Weights of a small contrastive audio-text model: encoder width 192.
Rows from block 9 of the audio encoder of a small contrastive audio-text model, named by matrix and row number. Rows with one number belong to one neuron. Each number is 128 + 32 x the weight over its row's rms, rounded and kept within 0 to 255. All counts start at 0.
After each neuron's rows are labels from the 100 clips, of 14848, where the neuron reaches its highest value: "peak on" is the class under the peak; "responds to" is what is common among them. Only what is clearly more common there than usual is listed. The data: Morse code for random letters and digits, with fading, noise and interfering tones. In brackets: how many of the 100, against the usual share in percent.
# fc1: MLP up (encoder.blocks.9.mlp.fc1.weight, 384x192), inputs 64-127
# fc2: MLP down (encoder.blocks.9.mlp.fc2.weight, 192x384, transposed), outputs 64-127

fc1.156 [ 85 131 145 180 137 141  94 143 100 134 126  93 132 100 122 157 132 106 156 144 186 167  73 131 105 226 112  96 122  65 133 104  39 135 135  89  84 143 144 105 105 128 114 123 147 167 162 133 141 160 114 173 123 103 127 173 112 137  46 112 175 109 156  70]
fc2.156 [163  84 147 121  98 145 108 174 214  84 138  81  89 142 139  75  93 213  81  97 148 113  96 121 121 103 129 132 114 190 105 145 199 186 155 133 105  87  86  72  88 127  55 155 132 119 144 140 105 183 154 166  92 141 101 129 145 133 117 149 116 126 147 208]
peak on: the character "y" (37 vs 2.3)
responds to: the character "y" (42 vs 12.2); the character "c" (30 vs 12.1)

fc1.245 [151 115 216 127 186 137 125  85 107 111 178 100 148 226 129 187 126 164 125 136 115 167 106  77 137 137 117  94 166 107 202 128  81 135 168 152 190 135 127 133 139 116 120 102  98 214 176  78 104 134 146 136  70 163 162 118 141  99 164  94  97 118 102 145]
fc2.245 [112 199 118 156 153 144 133  97 164 114 150 141 133 139  88 107 146 131 148 110 135  91 129 124 165 129 183 197 123 137 113 160 187  86 161  98  87 107 154 188 139 128 187 160 146  98 105 162 145 118 148 173 159  92 171  56 133  82 113 145 150 121 169 131]
peak on: the character "c" (26 vs 1.9)
responds to: the character "c" (32 vs 12.1)

fc1.201 [137 101  81 163 169 183 169 104 167 115 120 101  73 161 126 136 105 143 195 111 193 150  76 113 126 101 130 120 164 158 183  79 165 102 101 120  92 161 105 157 101 162 116 105 170 121 171 129 117 109 144  85  74 138 190 133 148 131  64 120 118 206 159 115]
fc2.201 [105 140 174 103 139 143 118 104 127 120 160 115 171  87  94  73 124  95  89 124  96  43 110 121 107  97 107 157 165 127  95 103 131  87 165  87 177  68 124 149 120 165 188 173 132 137  99 110 101  98 134 132  98 124 122 105 111 203 110 204  83 139 154 111]
peak on: the character "c" (71 vs 1.9)
responds to: the character "c" (75 vs 12.1); first character: c (66 vs 2.8)

fc1.377 [ 99 131 157 132 109  57  88 181 110  87 153 139 174  90 162 101 135 127  81 152 135 102  81  95 139 116 116 116 134 146 118  97 115 120 126 103 178 175 158  84 125 190 147 141 133  90 146  68 103 161  98 110  90 107 137 169 145 112 107  97 135 158 169 138]
fc2.377 [165 145 176 164 141 153 123  82 113 149 146  90 118 142 118  95 139 165 146 123 156 101 115 166 130 152 126 108 116  85 167 138 116 143 147 174 140  79 103 146 115 175 106 149 147  65 136 162 151 133 167 132  85  34 146  81 120 148 132 136 124 101 124 157]
peak on: gap (93 vs 39.7)
responds to: speed: slow (61 vs 33.1); the character "r" (43 vs 12.8); reverberation (33 vs 14.9)

fc1.49 [127 108  88 153 111 183 121 151 141 157  81 175 106 122 151 189 185 149 157 132 176 144 114 134 181 102  70 120 106 164 133 132 136  64 104 140 100 146 144 101 114 117 106  99 107 114 162  68 118 126 155 160  99  90 187 129 150  86 129 139  73  87 159 128]
fc2.49 [127 116  82  48 127 127 155 170 130 159  87  59 136 134 118 164  80  84 141 127 107 106 151 118  78 169 167 160 177 117 124 151 115 181  94 166 108 154 137  49 131 162 146 158 132  95  64 173  75 112  87 135 186 151 110  91  80  92 140  72 203 175 164 100]
peak on: gap (99 vs 39.7)
responds to: speed: fast (86 vs 33.4)

fc1.358 [178 180 125 223  99 127 117  61 109 144 124 141 107 165 101 184 144 111 137  97 157 109 122 119 127  84 119 101 165 104  73  97  89 129 122 148 111 153  75  98  72 114  40 124 142 124  97  87  95 147 151 154  80 124 134 157 144 116 102 124 130 110 192  88]
fc2.358 [119  67 158  92 115 128  49 141 148 152 129 104 175 100 178  99 131 166 128 138 105 132 157  77 155 179 143 145 108 104 159 160 160 103  99 185  86 142 138 148 139 176 169 169 118  86 156 128 124  86 134 175  98 114 126 140 134 148 187 120 112 101 129 155]
peak on: the character "c" (29 vs 1.9); the character "6" (28 vs 1.9)
responds to: speed: fast (74 vs 33.4); the character "c" (36 vs 12.1); the character "6" (34 vs 12)

fc1.306 [158 118  67 127 183 133 117  86 151  94 171 105 122 141 130 100  92 132 139 145 160 133 106 154 111 112 120 171  92 106 174 123  94  71 201 111  82 137 115 130 203  40 131 170 161 111 136  96  85 150 129 129  46 113 155 104  74 115 143 128 133 137 110 127]
fc2.306 [117 167 168 155 129 128  99 125 147 124 141 133 153  97 148 158 140 143 139 113 128 160 119 143 137 164 130 164 108 134 124 105 134 139 100 111 154 118 143 145  21 242 176  81  66 142  68 107  82 170 144 107 177 180 148  86 128 144 102 103 165  83 145  93]
peak on: the character "a" (64 vs 0.9)
responds to: the character "a" (66 vs 12.5)

fc1.310 [124 130  98 162 173 134  87 176 198 145 155 113 129 156 107 172 115 126 180  71 160 136 137  68 122 109  79  87  86  83  95 153 198  99 172 131 119 108 147  97 102 118 110 132 125 140 160 170 137 132  80 142 143 145 125 113  66  92 197 101 178 117 123 129]
fc2.310 [144 134 116  91  84 125 121 113 154 159 140 117 116  87 114  97 135 155  82 101 148 150 140 161 107 129 109 110 173  95 151 133  64 132  65  76 135 138 101 130 149 118  68 115  95 103  86 112  88 180 123 130 159 137 118  90 159 138  72 125  49 101  63 100]
peak on: the character "a" (27 vs 0.9)
responds to: the character "a" (34 vs 12.5); the character "i" (32 vs 13.5)

fc1.274 [118  45 157 109 213 105 123 147  88  85 136 119 156 142 158  88 109  93  95 130 123 122 133 131 135 120 138 161 102 146 173  97 140  92 129 136 106  89 119 168 117 101 141 131 123  99 201 152 110 168 158 169 114 165 114 134 155 168 182 138 149 206 128 112]
fc2.274 [140 100 103  86 104 141 162  84 116 116 147 116 107 104 182 137  95 169 155 110  94 113 113 165 139 129 163 126 104 151  76 110  75  97 130 133 109 165 145 124 163 149 152 163 124 178 106 128 134 155 101 106 141 167 165 149 155 112  99  98 122  74 113 150]
peak on: the character "a" (38 vs 0.9); the character "m" (35 vs 1.3)
responds to: the character "a" (40 vs 12.5); the character "m" (39 vs 12.6)